config.toml
vocab_size = 50
encoder_stem = "deep"
text_encoder_causal = false
residual_init = "none"
eps = 1e-06
lr_schedule = "cosine"
Rows from block 2 of the text encoder of a small contrastive audio-text model, named by matrix and row number. Rows with one number belong to one neuron. Each number is 128 + 24 x the weight over its row's rms, rounded and kept within 0 to 255. All counts start at 0. Numbers have three digits each.
After each neuron's rows are labels from the 100 texts, of 14848, where the neuron reaches its highest value: "tokens" is the input token at the peak. Only what is clearly more common there than usual is listed. The data: struck, bounced, scraped and rolled objects made by modal synthesis. In brackets: how many of the 100.
# fc1: MLP up (text_encoder.blocks.2.mlp.fc1.weight, 512x256), inputs 172-255
# fc2: MLP down (text_encoder.blocks.2.mlp.fc2.weight, 256x512, transposed), outputs 172-255

fc1.66:152091120121092083134088140118114167106150143125108140122134138119100112129137112105105112130153143102129138137106115151118121158119082155145101115138125147149173113127113118140107129126122151149096159088114063171100088098136134103096126115100130114139
fc2.66:147074107130064100112107157114125165108157151116123120094142142113110134129154136096123149142146196108141106159100087131129133107129044162168101117124135139135138108126123130136152139111135145171110125120098104136109121130141135120116077115124107132138
tokens: "room" (100)

fc1.42:103129122158130130131127142130167130129121115135090156111126132122084105092098161132113140105123097076132136108135151114091124162111105167125076158159116126082104158144119123117118129156123144149114111113093079082124113080108142118106149124078109110173
fc2.42:122102161138130145138131147129140139131134106136143128102178151128132106141124119123135091166102194151127142194139110124134152110139134115065171113100144078149136113117136121097107140170134136093183143080115192133143108191141106115123127102179107112092
tokens: "membrane" (100)

fc1.427:134083128171114150108133120130126122123136141131142141166152173140130055109146106123137123128138145094100114157161084141145121114131116120090119100130139119099132084079108153116106120090147133115134106074113118140098119116147138073081153126132151129130
fc2.427:126123135133091130131125145108132130118169136138170096094095131127144063115117133143139146148114180149147118093123157116129161105145139125108145155105140082154106150147146150035125114155186119151201092139105136147135129114132137129146148182134099130127
tokens: "plate" (33); "reverberant" (30); "rubber" (19); "large" (12)

fc1.350:105122152162142119144106089130128136125115105135128156139133156111130090108111111095124115112116115054111146125130138134137105150072122094127126142146142149112169101117117114174125161109099132099111153081114119133123101072109151126123145105104178114140
fc2.350:130167140135176125119145126134114111142120098142108130121127152140118106144088127085142107119157147094116115103063153067163108146099131142157166101131150134129105139159128113121125133144101128151136157099069170116161105123143123140144132132120105128126
tokens: "soft" (100)

fc1.124:148107135152151129126128153152108141153086100090109126120118152147091124070069114152115148123125078131170121102116148167136081191137110111099167165131160125157121123151146103160152156148128142143126167120112101132120096130089135131099150113083132139112
fc2.124:156108109116134122137083148094069152157123150110095180089146173110104133117143117114124184129112114134117095127095106123145123139143099145095111118136137122141140126135172096154154120090148127141147162098115119126140100137140146113098069115109110107082
tokens: "wood" (65); "hum" (16)

fc1.378:136101132125084093139090136127125162112148119121121137131135139131095116135121130108117110135155153109132133131118106143112130159124071161140098110117130144145163104131116118125108123132113149149098153077112069165104089107145149099082126121104116121138
fc2.378:143073119138051111117113157113130166095157153119124121099147138113110132131161135098119146143149195109144110169094088129133129111138041162161107116130125133143138112131114127128156138105127141173104126116091096129108126129136139122119071100112112132143
tokens: "room" (100)

fc1.257:117116171160127129130140117092123133119154126162159149123140124140118093137144119141080094094126140076153099159162118118094132160085147107144121119119118138109143114133096130135143159088112145113133097098176094115107127110118152082092151083101137140172
fc2.257:127125164165120139136147132083105127124156134171138149111149107142096143123146118161101076116130161124157123167127144116105145186103181125161129128125107134129152140169126123106141161126119131126129069108207100100134131137141141112111135051107096127157
tokens: "quiet" (100)

fc1.16:111102120127140100141106085133145077149111150139085098171078172144126108081114112108161123096107106116127166126156139148144137136113112120118124173160132167089158102091124146137118158105081104110079178120089123120094106092136126100114163108128187130131
fc2.16:119116106151158041148140118149142083160116142123118116175088150148133103120125138122162119133110125105120196116155136144144185137098119112150111145135147145074127126099142141143100149138112134121106167128110112138115112115160117102108159153123198133143
tokens: "muffled" (64); "clipped" (28); "rod" (7)

fc1.225:112125125123132102130078096127148087158092125148110122157100149153141127095112109127152122117080106119155164122172131153130150153117103101115116175134141133083140107094127140152118164106064099111097179114126128126109101098106116088078161093123176117121
fc2.225:126120120144146040130137105123137099146113141119111120170090157153128114111121140109154111134119135099137206128153132148128183124105119118156104127134146138073131131108142139138101164119102143122108170122097137131116123113160123115109132138130190133142
tokens: "thin" (72); "membrane" (21)

fc1.214:095134115145120129173118122129143139111075130095118157121130127105129134112137151085146115106123111096089106154138124142142129136138073133106114114122117123097165123086122128139164149123123130131111133102122089150140140125126202126130128121112152051156
fc2.214:134133129116129121104157142103114122089121175097119113131085140147095137155161118130135102121143113126109124096111186108151099144154155122131132087185103134109149146131098159127115124127126139160082135154160076107103141139145113125159144140085102146116
tokens: "plate" (100)

fc1.259:125110165134112126154094133112137123099102112118115145156126159131130094105117114078125081066116125099101139118162114126117116154111092126109097135142120150112153117078077122149116125123106123108088136090128107106111119091113130101096149111109138090115
fc2.259:129068136130089160109114088147130114129144094096115148167159144150128157135101161087150162155167140116119160138109080129088108135139042159149100099089157131099134116111124112149125113127109143117109170122122086082118156160117105140098080080105144135111
tokens: "room" (100)

fc1.48:117110127131112155121134104100112100106099142127111140128139120167140083081139129139115123089131113127148141140130114154128091154122093090106132155182119128133153160140099127147112165077144100132087141121102114091118131061127126142122120082139140110156
fc2.48:113128106138085126129146112125114119112111144100140122115156077163140111087147143173120136126156142136162141126103127156141105150146096115135153125126139111122138154166119127125120133089206125134098132140107109096139131095132129153158093105127109120168
tokens: "repeated" (63); "hits" (37)

fc1.28:153097165141150177146115139110143136101124099151109176123140126135147088097129090120092140127119100122127101165143074141091118114104130120085091149141117125136128097094127102148132113104116141083139144104099138143114141086091165134101114090137113101114
fc2.28:153101154139145134159079118102134131124113130157125154102103138129123134097107133089128102118086116136130136141155109177133140152119087079105090146160135137141167096107179127159131156104094121094120128142144109133105147147092165135084104102123170126114
tokens: "membrane" (39); "rod" (17); "large" (9); "reverberant" (9)

fc1.158:138132150091133130134062118122121089150137080148114154124157111129122133127089106107098133128089119133186120122117141131067128149086123115133113191120117149154147133145122095170146140137063069124104172133134145068120128110076158137125123098123133143087
fc2.158:111147125145108109115160164127128162120134175122150123122116149129116094120168170115171120141115170126088145129101149117197163119158151121105162087102149074114112118090136164076111107122181153122183105109119145156161108174190093113141112127127113120131
tokens: "membrane" (98)

fc1.9:117094109115157106088096108093136102129152118111111128127106130157129094097105138112143113092099103084124164121167114155156126119112083084125089160167154161092162124111098143156095137098111152097131118143124095084116125122094101112113124109151113103107
fc2.9:126072091127164094112126130127137118147186125120124104131108129160132101116123151130134126114107102084113152123174138150185135113150106105142116134135181161106133131123123153157116132120113152122157112177136113102124121163107099116122127129160111133106
tokens: "hit" (53); "one" (47)

fc1.15:106121172103117111191115078139121134142105100133094205129166116155138126132123148110105114113083132116112096139115166137094106150119127127117138137122129134083112132098104126164148163139100083142111154136137125114096111141132183134121110057107130096105
fc2.15:124134148092128123096129136112129130138132140124131119107122150155115110125166124129149136163077187144112145136083162123157153098160172144116137114119137080119116133107135158101096119125147137136176157122100186129137104172161093116132073096137093117081
tokens: "rod" (100)

fc1.162:152119110124114088172093092161103147145151161146098166134138144087138093123149115128077119145135130086162151128121127162117095161118118126143103104121115141146154111126136153158137114109127119102104152097139086120089107083154092114074131108094168161164
fc2.162:140059115118080112140094144122118153121160183111122133104147121091109123122135147098120131150133167119154135167103067134135116135163043151130089110121099140159136127140138136140152124105106124120113112120101106110109116140136109141107074086106132171134
tokens: "muffled" (100)

fc1.73:113105147148115167120083128145110132124126090111136171128162119121097097127091128093104131096122095100125115095131093128122081167122108128092123139110143168143127108146112088120153120122124124130136110119130116125143124086072184136121138109091137129134
fc2.73:124150111142140118136139127113101137145166144115108102138119123126145110139122141126154108144182160108130124142071150124157131148107145172185148086125115135117096133164130116089120127135105141124105104083083116109149127132186102119142124125138106133147
tokens: "soft" (73); "membrane" (22)

fc1.111:102109134165146118139141145102143142148147109175107169109159136163088089091121143128094109078117134049140115139152152121085134141077123130147088129156136127087133159141112128133129146138139151135131097100120109097104141086117142089100148119121127093168
fc2.111:106117156130134131121158126099138124114163111164151139105168126129112122126121149154148077143121194142139119194131130121120154130128180130114162106100123076136145133139136130078110154154138151120183087079151183120151121183143117111125119086161090119123
tokens: "membrane" (97)

fc1.380:144107145139137125137120115116154126139108099131091163132134137165115097104086104105113126065092090096101111127154139132090109150097109121116088168166123164118122119106097119159129117120098120110090149112117077150110120088109163114081144097101127110128
fc2.380:124122164151155156145091141140134137124095116139142139142112144086167120128142137114135103116126101129175142153162093158106119136117111106103146141116125130160137123130144119140102147088106119106106167106131107110145169131117158151107157115114153137119
tokens: "rod" (100)

fc1.89:134120137131142150115119136143124124093080123118116148118106112126085115138113133143160124066122108101100121119157104109140083160132096151096133148148088143133125121132115140124145126157122120139106108114144057110104119104102133115110154126080117136150
fc2.89:147078176153146161136118146168125113130115092127104130126174176134094098143113112105144117094102139115126091151136126114109076132134115135077175134127140120142117102127116128103135147161136142148160153102110146162113091147107149112126153106123098090099
tokens: "thin" (48); "<end>" (16); "with" (11); "in" (9)

fc1.356:104078181148110125110100123119124115055139140140121160127139151157100069115116114077117087113123133135123142112122143107142126157137120091076132127142139116098146123101114152116144132116138076124129127145152096118086107117106135108129135105089148157102
fc2.356:127137085131167144141173134129158134144093128115140093133103132119138159116166118168142129130142132128110149170161093150130139089117148175169100099149095132121116144093136133138110104143144172107124111097111151127151145154166125121126111127174121098159
tokens: "string" (72); "<end>" (22)

fc1.131:121114155135110134145104124133133114106092110102110145162131140127103109120117127077133088068133122097107135128155096133107111168120098147122102127130129138115134116096078105150109104129107140104100141068121101108119103100119135089067128101101135112136
fc2.131:117119141133079153103127112117123140140143109132150096151124123160124146172154125089139153146166159134134164148112081106105161126141100169145090133101137113119109135129121093103095096122113140128136126137137094108143163150152126154132095134111115147134
tokens: "room" (98)

fc1.255:156113111129115136126073130111106110117131150119084166118133145146087118107132088114143139122127102133121102153145088128141124114129095114073094128154112148132182130116098116119128116082144111113112116089123088108110129070141131111113134140137139097106
fc2.255:122100149128100132096158152082141171087122149144132122113146131107123137165170175117118106130134211111135114159106133085114142105142082163131124116142067120118118137117089143094148155123117121174093095116107118107112153135166111116140103129110086145131
tokens: "room" (84)

fc1.274:094143132137170133096131113117112135125117090171126131123096132120123100133100114093117113086139139093066139096097143092154103131101112126122151139167130133117129128144141114124123141089099132177131151092091141173147113081108181142139119128104140106128
fc2.274:111161130134186141130117142141130153132116105138105127114129136119124117127100121077131121122145178118113110113050131081149105132110126142147128111145128126143126107142155118124129125124096132148137142114049189149158134123127160146153106133111119134126
tokens: "soft" (100)

fc1.65:124089105124152107085100104102150101124143123121113130132105127157130092100102134120152110087091098082118159128167121162150120132106086082123098162165151162095159114105105141163102152097107152098124131133120097084103122113090111107104138102133124109116
fc2.65:123069083129166094115127131130138113148188126114127109132113127167127105118130148130136126116113102088118159126171135151182145114154100107140114125132186153103135142122122149157117129108112146116160110180141106104127127160103100111121121138158111133110
tokens: "hit" (51); "one" (49)

fc1.270:112090157122140130159103098149114082134102148139076135163121147097152123078132108114120119124124096140125167127124127147141110154125117146116109131171094138111116138100141134151128106114111085073087142118092135086092105106133106139101123076128171137122
fc2.270:109115113107103126153137118133126122149162175121145132140140091097146119140136137120125106157140131150132169151132095121153146129175133115111108088096082120145126160129127144115117099124105117041131094117135138081137133141153087152124117117144149170137
tokens: "muffled" (100)

fc1.293:121120173164120124124142116093109143121162112166143162111133115155130110136123128146059102102127131094168100145141135117091123182087153113138129138131121145103133132148111115130135151105109145112126114104174081130111122109118146099099149086094118143170
fc2.293:120121162163130135133148130086109127117152127171140158117144103140106141126149127158107072103125150119155128171132139115105141188094178123157130123127112134123147140170128122110132155117122142123132071108213093103127135141134145109111133049107109129161
tokens: "quiet" (100)

fc1.104:092125145150142121141118129130162152130133103157092168115138142147117081085103157106088116093116127078145140095140163118070133132101117137120104154134157117088105156123122158135147141137139118128137117132108097101104156096107133124103138118101111096157
fc2.104:120103170132145153135137151134145135125126122132149101114123163128145077133143111139147092169071183142113146187131141146149147100126170124065165119122122080146141126087123135093089118157140141101177143063101187132130123171165106118126126084172125107102
tokens: "string" (89); "membrane" (11)

fc1.155:109103126124136098138104102128152099142100126160103114165109150135140107104115108121166114084089128108144152123188130151147132134118124095116150162152147146099130079085112166141139163130097101097093163127128126127097104109123119068096163092124183138128
fc2.155:121132120137177055138123108169146081160078099103107129184092163149126125130105123108160132152104104128095187129135129154137152127093121117142112134147142139089115124086137122170105133139086134119105199125097140126125115134162137123109129138110193133114
tokens: "thin" (69); "clipped" (12); "with" (9)

fc1.194:100150129138168133126107102093116124136111087178110141132105146135110107120095112087119118083136133087095146112116127099126110128084113123129121145174121129114137117136138109144115153077080121146124154090089139150140122066103181132127131124102156108135
fc2.194:116159130139177135122129161135126158119121103138110128104127138099133109117108127094133119131147179122126106108051135081156104131112132144152131114140133116141126114143149122105116128124123134151149131114056191144160139118128144137160108142124115125135
tokens: "soft" (100)

fc1.11:101135136159154105148100088142125120142127089140126142143123161117113092107097113098119140114123118037114155101133146134132110146047135106146131147148161148106153101115123110178121151116100137102120166097109117129121112062121143121113150120098182133141
fc2.11:129158131139164118111152132122111129128134099140103127106140137137112112144097126097141109123174160099112105109048157067146099135107125146165161099136148131116113122160129119113120141141114145166137141103064165135156109119138138136154116137126106116130
tokens: "soft" (100)

fc1.27:126139135156123129127111099107145123134121107162134157112157133151126120097114142119136127127106125106161136159149082139137144146116104101069132137108149115126130076112136104117128152101140109083143108082121140122151107128123121115103155129135146126143
fc2.27:116141095097114122140142156160103135118113132094127097138124087129142186166143084148089154116158091150126151126118117121138090124142138150155117136132121179110151175158113107145125085127124144134093116181142120111111193104110133173191126161145108134146
tokens: "plate" (100)

fc1.452:101122190137106120132136097092123143128140091134142175130128116163140114135087112138095091108115135110148140141132139105099122183087150113140126143126112139100137134126103123147138158109087114113117134104173098131106118112129147124097122072102117140146
fc2.452:119139163147119137139145146080095126117145138150140147103132096134104142118171116157097100116112164135152129155109161123129143177118187143169119134134101125127150161178122124102117149118127140127139094113196105098122132136150132120133116064096100111153
tokens: "quiet" (100)

fc1.84:097136122142122096144142123132154116124134100124075170103142126149065136099084155138134146103129102083114128130143151108097126118119121160134090144150139113059128159132112137124117154157130148144121104122106097115121127115130124105113124122122129090168
fc2.84:129089155106124118104144142111126151147149128138139109108172159136125114134133139154128101160100195150162140172128123131118140092138170116115157109085143104143123131135138135108116141143148133121176137115111217110128110175138095118133105090200105119091
tokens: "membrane" (100)

fc1.202:126126172111140153128110132103130120119099090133120132122088126101164085115134097135120151111069120133094101123144142121075122105106141144114085198167089156107105142094106147126114123111128109149133164136110138143083156076121153099118122121103129100098
fc2.202:138159107085127102107123153106112136133137136147129134094104066171112147146125122155104176140121124152162120100100151095128157123123166133163123161127125143132118155167127119133115124141118113151130139195150137118136117110109121139158110134119090145122
tokens: "rod" (100)

fc1.14:126098109119144114100090114096142111129141120117110139132104133151118077088108123112141106101094102102112162118168119153148127117101112084120102150170158169105155128111097144157097148100099133093123125141127100089127116122090120112099139114147122104110
fc2.14:121080092126144089116133124120128115143176117119110109132104126164129105110114140136141133118112101100117158126172140155172139102152118116135125126136184152099124137124124154149112133106117138125153110179144107107144119176108102110120121126161114125107
tokens: "hit" (75); "one" (25)

fc1.455:123114122130115149125128102095106105112097144120107149120144121165147086084139129136115135083130104128144138133132116156125085146120093096099126158188121136134145160142095120148119160083144104124085138122103109096125125065126133140120111094137129098155
fc2.455:112130109128085129126138110132117110110118134102139123117158078165140108092143142175124130127146150133163130133103128154129104151145093114129153127121134105120140156162117130126121137101214119144104134135109117090125119098129127148161103104129109114164
tokens: "repeated" (77); "hits" (23)

fc1.171:158120159103153148138109085139125100150116099143129173120144111120150141132137119128135145133076118110155109176141091183113132113091132133124130155122119135152117092086129107170124148132104100109133142096121147137112101131124148112104119062150160136104
fc2.171:109121132107144124135154111153108113148113141081102106162144147108134190138165140144142131132143137129102156137114135135155067102140161173168130080137107150095142129119120140132108109113115147140119120117108183123115137163167112149144084105152144135125
tokens: "<end>" (40); "with" (23); "large" (13); "membrane" (9)

fc1.108:146119144183152158106110135106131154110111114111141140116153130118134091138148112130099112138093125111114104136161131146099111130115088083120121149164107148143132139106071129148132150127106118119106131103129118096104151079117137126112149135108115098129
fc2.108:111190123128165179081136114135130138122093124096160101121169111115131158175147129133106149175111186157119095110125141120099125094139113126158118137121096116152118128104095137176148091139128118123113105147172143128132155135145100149162132165111084143122
tokens: "noise" (100)

fc1.449:143102158125133120108105095102155094135120096125101160134120129177125104117079099104133122072083092107105121128169124114091118131102105121106075172171116161118122130090091126154126125127098116102099152115119110132086129085107130108093134096117127117107
fc2.449:125129154135148154146109149115126142133101105155153127138124135087148122135175139138143109134122111142152123162158103139119125143129113109090171137117124122155135123135141115130120166096101122131121171099138115097135163141120168148119144115117152115113
tokens: "rod" (100)

fc1.224:124111121123134097129098102116149107157094132153108126157127137131147115100124104132143113125082118118146163146192104152148150136130103094104139158143139143104122109080115156156136164114086093080094163112137131121110100100112104082075152090127172126134
fc2.224:133130112142147056132123092131136101150089136117122131171112136145137138136129121088133124143102118113100194142151113163139179110116086094151098129147146153101134112093130137184118143112088133092095188142113126125127132116150121135124112139119207116132
tokens: "thin" (95)

fc1.344:092154148099128134152093082129142123126087128147141180124103104114120115123114153099169129124064143119133145129119145107118157171112111124104124181115096112127137125131127125127150165120102078129124170113137126144141111118121145122118129093070135097123
fc2.344:145101124152118088104150164130100119143158158103130089159130182159142106110138108139131117144146156147130164112122137147158120120151155102130135091122171100103131145115143156105098106117159145131155119141119144121128139158156083128140120132138145156115
tokens: "<end>" (60); "white" (11); "rod" (7)

fc1.329:129074187106143123152100080135108100143132101119108146178176170104141121124128114114114107120099142144149131140147118156088087102115151099128122113129132139120112119103105150147142149095118093108122155133127161101097136134121141122099107063145167150087
fc2.329:113168068157116115119154151106128154109118174131143112090086098126110129120145159134134143128155133111103140102115137109168169145152110150126131119123112111123148143150155125096128113142154156155131094131134085153180128122138119127155143168091102098181
tokens: "muffled" (64); "<end>" (23); "with" (8)

fc1.433:152137100145140137089126143124127116150141138131134119134139130121111092098117123156142121129131123115163120139161150173126127154090128085136150122131115123152147139126123132138152166117125111135112132086142100110126115096138132092078168124142139134144
fc2.433:106142122097092146147132124146129114133136082131122127128169095152156128124087139148090154137149132157149139112078117110136108149136135140130161127080146101106126174173151096083132094155191119123156117118112157097139146125114089186145109139160098107131
tokens: "repeated" (45); "glass" (26); "membrane" (15); "hits" (8)

fc1.373:095111164135132110169104113142121138110087112106068173153158163152116123107118146068122093101116104105101139130136155139124100145115112131111120115139138126080149157095102143146178165120102083136099142126124097113113130127134171115124140103119152081118
fc2.373:127086155122155122103132124135130125111102133106103116158112199156099136140150122132140066101155112098126140124141150133147064136111158126148135058173119148108152115093101146150118147109137157133092164100129119094093125149161115137127136083138101144129
tokens: "string" (100)

fc1.18:168124156106158155143096103113127102144099089145120174121139113115143142129126110119148142127075121139139097183140093172111132097096124134118118152128102139161118104088130106169114141127102093121129148102097159133120120132122158121112105076165145099085
fc2.18:121123134087129127123149097136115117136114144100094124152157137109137196148163139132152129128134145130091141149109125123159084098152153176143130073133103140096131108113123139128118121102122135139118117113109188130133119184165107151144070096163148133120
tokens: "<end>" (46); "membrane" (16); "reverberant" (15); "large" (10)

fc1.182:145102128120094081140089139109120163114145139132099149133132140132089115133130126110097101134147148090138144139121114142117127152117084153135097120124139145129177105129115122133127142113117146152101161089116061161099106093146125098084122118107136105145
fc2.182:144065119131061105118112156116134156104148148124126124104137145116110130128155141096129146139141191108141116171100085125131138117128041166153098115126131139124136112123132128135151142110127143166113133111083101137109120133138136118114073098116112128132
tokens: "room" (100)

fc1.181:096139124150113113154134107150148115118121096131078134099144132133059124113098153134112143099133110091096141122135148131098117116132106161133113123139143116063139149138115131122112130158117147136121110127103111114121138125122126124124133133128140077167
fc2.181:138070149115124129103142135111119160138156135127135106119158180132143112131130126152133088154120180152154137161130115130128122094148174108115157086107141104152112131128133143097111124123165132118167129112113188116129107177143105131133108106180088135092
tokens: "membrane" (100)

fc1.476:126110131138122152130132094103107105104097138117110144125141121155139080079138125143118135090128105118148136138128115158123079158117094092101135158189121126133154157138106124150124170083147106132090145119104114095117132061126137139118115083132135108152
fc2.476:112134109130082125131133111128115111117108127102134119111156076163133112088137145168123128133157150136166132127098128157127099156143099114143149124124132110123132150173127129124120131097197124138102137135104119088129123102136129155149094102130098119165
tokens: "repeated" (85); "hits" (15)

fc1.354:121087109119159109085092111097136109126151120111112130127109127148130089096108136115142115094098103077119158125173115156161124123109086085128087156166154164101161126111098140161097136100108150101132122141125102077115129121093107112113129107148110101107
fc2.354:121070084122163101114125130131135112143183125113117100130110130165128103113125147133132127112110103084114150122166140149184133113151106112147118130132178157106128138128127151155116127112120152125160104172137110104120118165104099115128120130157108132106
tokens: "hit" (52); "one" (48)

fc1.137:136141130152120150143113090092135131142121138173139159107145112114102089086125140124135119129091136124141126173144090145138150146124103102069125128106129109143136086113140132111131156089137098072146103067120138124144111134133126096094149123121150111144
fc2.137:113145093088123102127133162149102144118121119096107105129121095147137190159127079151087152135168106149128137121107124123127102121133138153169123131144123164095141175160125095155135098127114132166095128176138124093121166111112140165176112156143091150134
tokens: "plate" (100)

fc1.141:125110125132115153118134098098109105108100146121113140126135119160140080084139126139114125085131110124149141143132114153127085155121093092103130158188121130131151163140099127148116159083144106128087139120098113093118131064128126141125115081138133113153
fc2.141:111128110131086127128139113125115117112114139099144121118157076157141109092146143169120132127155143135163132134098129156128100149144091114133153128124133108125138156163127129123118134095203124142097140134100114096129128096132131155158094101129114121167
tokens: "repeated" (66); "hits" (34)

fc1.76:105148125162161176121105163119126155115102096096156148093146138109124130129142135101106151157110147114096100118136128146108138106109112116140108133129106128165098144081102142179154113146111136090117122140148143095150147108127114139131108140109099120135
fc2.76:125214101107172146082121147140112131120144124093137147124141142117110142151127148135134179193129158133132099114087147115122124088115141141158135101140104100157125145099129136189133117165139124151135119131152157122150110136156090127132099158121095140106
tokens: "noise" (100)

fc1.196:123115167171126124141145119102107138132150112169149154124146121145109120123132136146053103108128127090162111144138129133102130182087153108138131126128130135089139120144118108137142155103114145113127104100178086128126115117122139092104154099102130138170
fc2.196:130120161176130134131145127091106129128159127171143163112153111138105132121143122157096067112133148112153123166139140122103145195097172117152128122127120131121145143168130121110135151116118144124139073099212088107128136141132140111105138053100109130165
tokens: "quiet" (100)

fc1.193:119089106115157100081099104096137107129153119106111131129107129158126089099108134114141115096100103079122164124173113151156129118113083079125087157166156164089159124111101142157091142096110147105132122141127096077114124125094103111115127108148115102106
fc2.193:120073090122161098114126126130135116146188127116120102128110129159136101116128149129133128118111107089114153121167137154182141108148108105148119131132184155105133132123124153156113127112115152118159111179141111101127122163112101115126121131162114133108
tokens: "hit" (51); "one" (49)

fc1.143:111123126152118132180106090198115107154151150115125143156143134086151086116143146127100121149121108099155148099123141165127096159118146127144116114090119138146126120129132146148125089145127116081122124116134110092105110099148112138100161105093165165172
fc2.143:123095128124110130173110124141110113150144176104131140139146108086130109110125125118113120146116115141157169143136087144147108160170116120097100109114082137156140152143143144137132102116101113051116111123140125096129125133124104145104117090104152181144
tokens: "muffled" (100)

fc1.218:163076122117149149121097151108159158105109137130090117129109127104123119115111092132137135107097087130094097144195104151131107110155104100091113156176126147143133112102118149135163162088080105145127152155117132110123148142069157109113135131131117103081
fc2.218:111115106133133104138156116118090119156172133109125127102128108140136145120123145140114141143131104116127147129134141143156136107157145137148148111101167138122102157163154126137116122128126152109169090166155117116181116198122113132150094126150123133128
tokens: "hit" (82); "one" (17)

fc1.164:122111145162157122109133147133136123134096094103133119113118150136093122063051133162123125118120095137182127099129157173117077195114128093115164164138148123132128123138150128161156187145128136139125162131120114117109105130074133136101153091098110155128
fc2.164:153122103103117129131081160092077166151148149120102174098155155092115137141156127101123159123104124131119093124112114105148133130128117154100108116116118135144149120136141090121156108105153120160145123096137108123130107133156147111121101141139111119084
tokens: "wood" (56)

fc1.126:101116161152111164154079114152116097136138110143143147164170129126146078134122131081100141124097140112135142130138091136124125138110122130108105149116129152141115094130102113125124112118093088078135097106131139112138089101114147112121139110108161149127
fc2.126:118135127118160124158138128128113109171154130095121119141147117108150158128118132132140128150157120109142151127081146139147083129131159144165120095116104153115122146154132113145113124137094134095126120121095183082127135145157107163133107110147131142129
tokens: "muffled" (61); "in" (15); "rubber" (13); "large" (10)

fc1.342:129115203111126146139112144096154156092082095115083129141100138140129130115104103124119137106099099141090112149143136118064113113123112149112087174176087158112121151089093126124125126139071096135091176123092132140102137110135160117113119120125099099103
fc2.342:115159129098167140125171128109087121155114127145152119087097058146135143139164145170101149113085131154131129124102170111128145130125165147136154169119113146114107186172145106108110119132141145139149128154140142107129140127122139152183106129135117113129
tokens: "rod" (95)

fc1.150:140103108125109096124115120120155155135132120128091141131123130122081124113119137112114130102148139079110138142120121130102134162113071165147073129156112132106140121119125114127090129149128158139098142072093063129115096108139117103079114114098116109165
fc2.150:146076128125059094109117159110121171114163148115133120092172140110120133127135144099127139167136214120145113174087098130128145100152052148141133112100143121152131118132133128125149145116134134166138134121083138133125120155135124128129059106144104138113
tokens: "room" (100)

fc1.475:129085148133174144119102134132126125145072101150105128148111161141122093089115116132151119053074121113104122123167116133146106128136109114073138161157133133112113103080128153134128135119132123103128133108111123115079129116114108092103147117122150104105
fc2.475:132169135140146125144112129181130141146088109102118131111101168140114128152087143129123153152136096128120111103129143141110114156110121136119122137125138113149103110143149124160141123122050137162136190131157122175149101163123159107078145147046109140120
tokens: "wood" (43); "plastic" (15); "clipped" (10); "round" (8)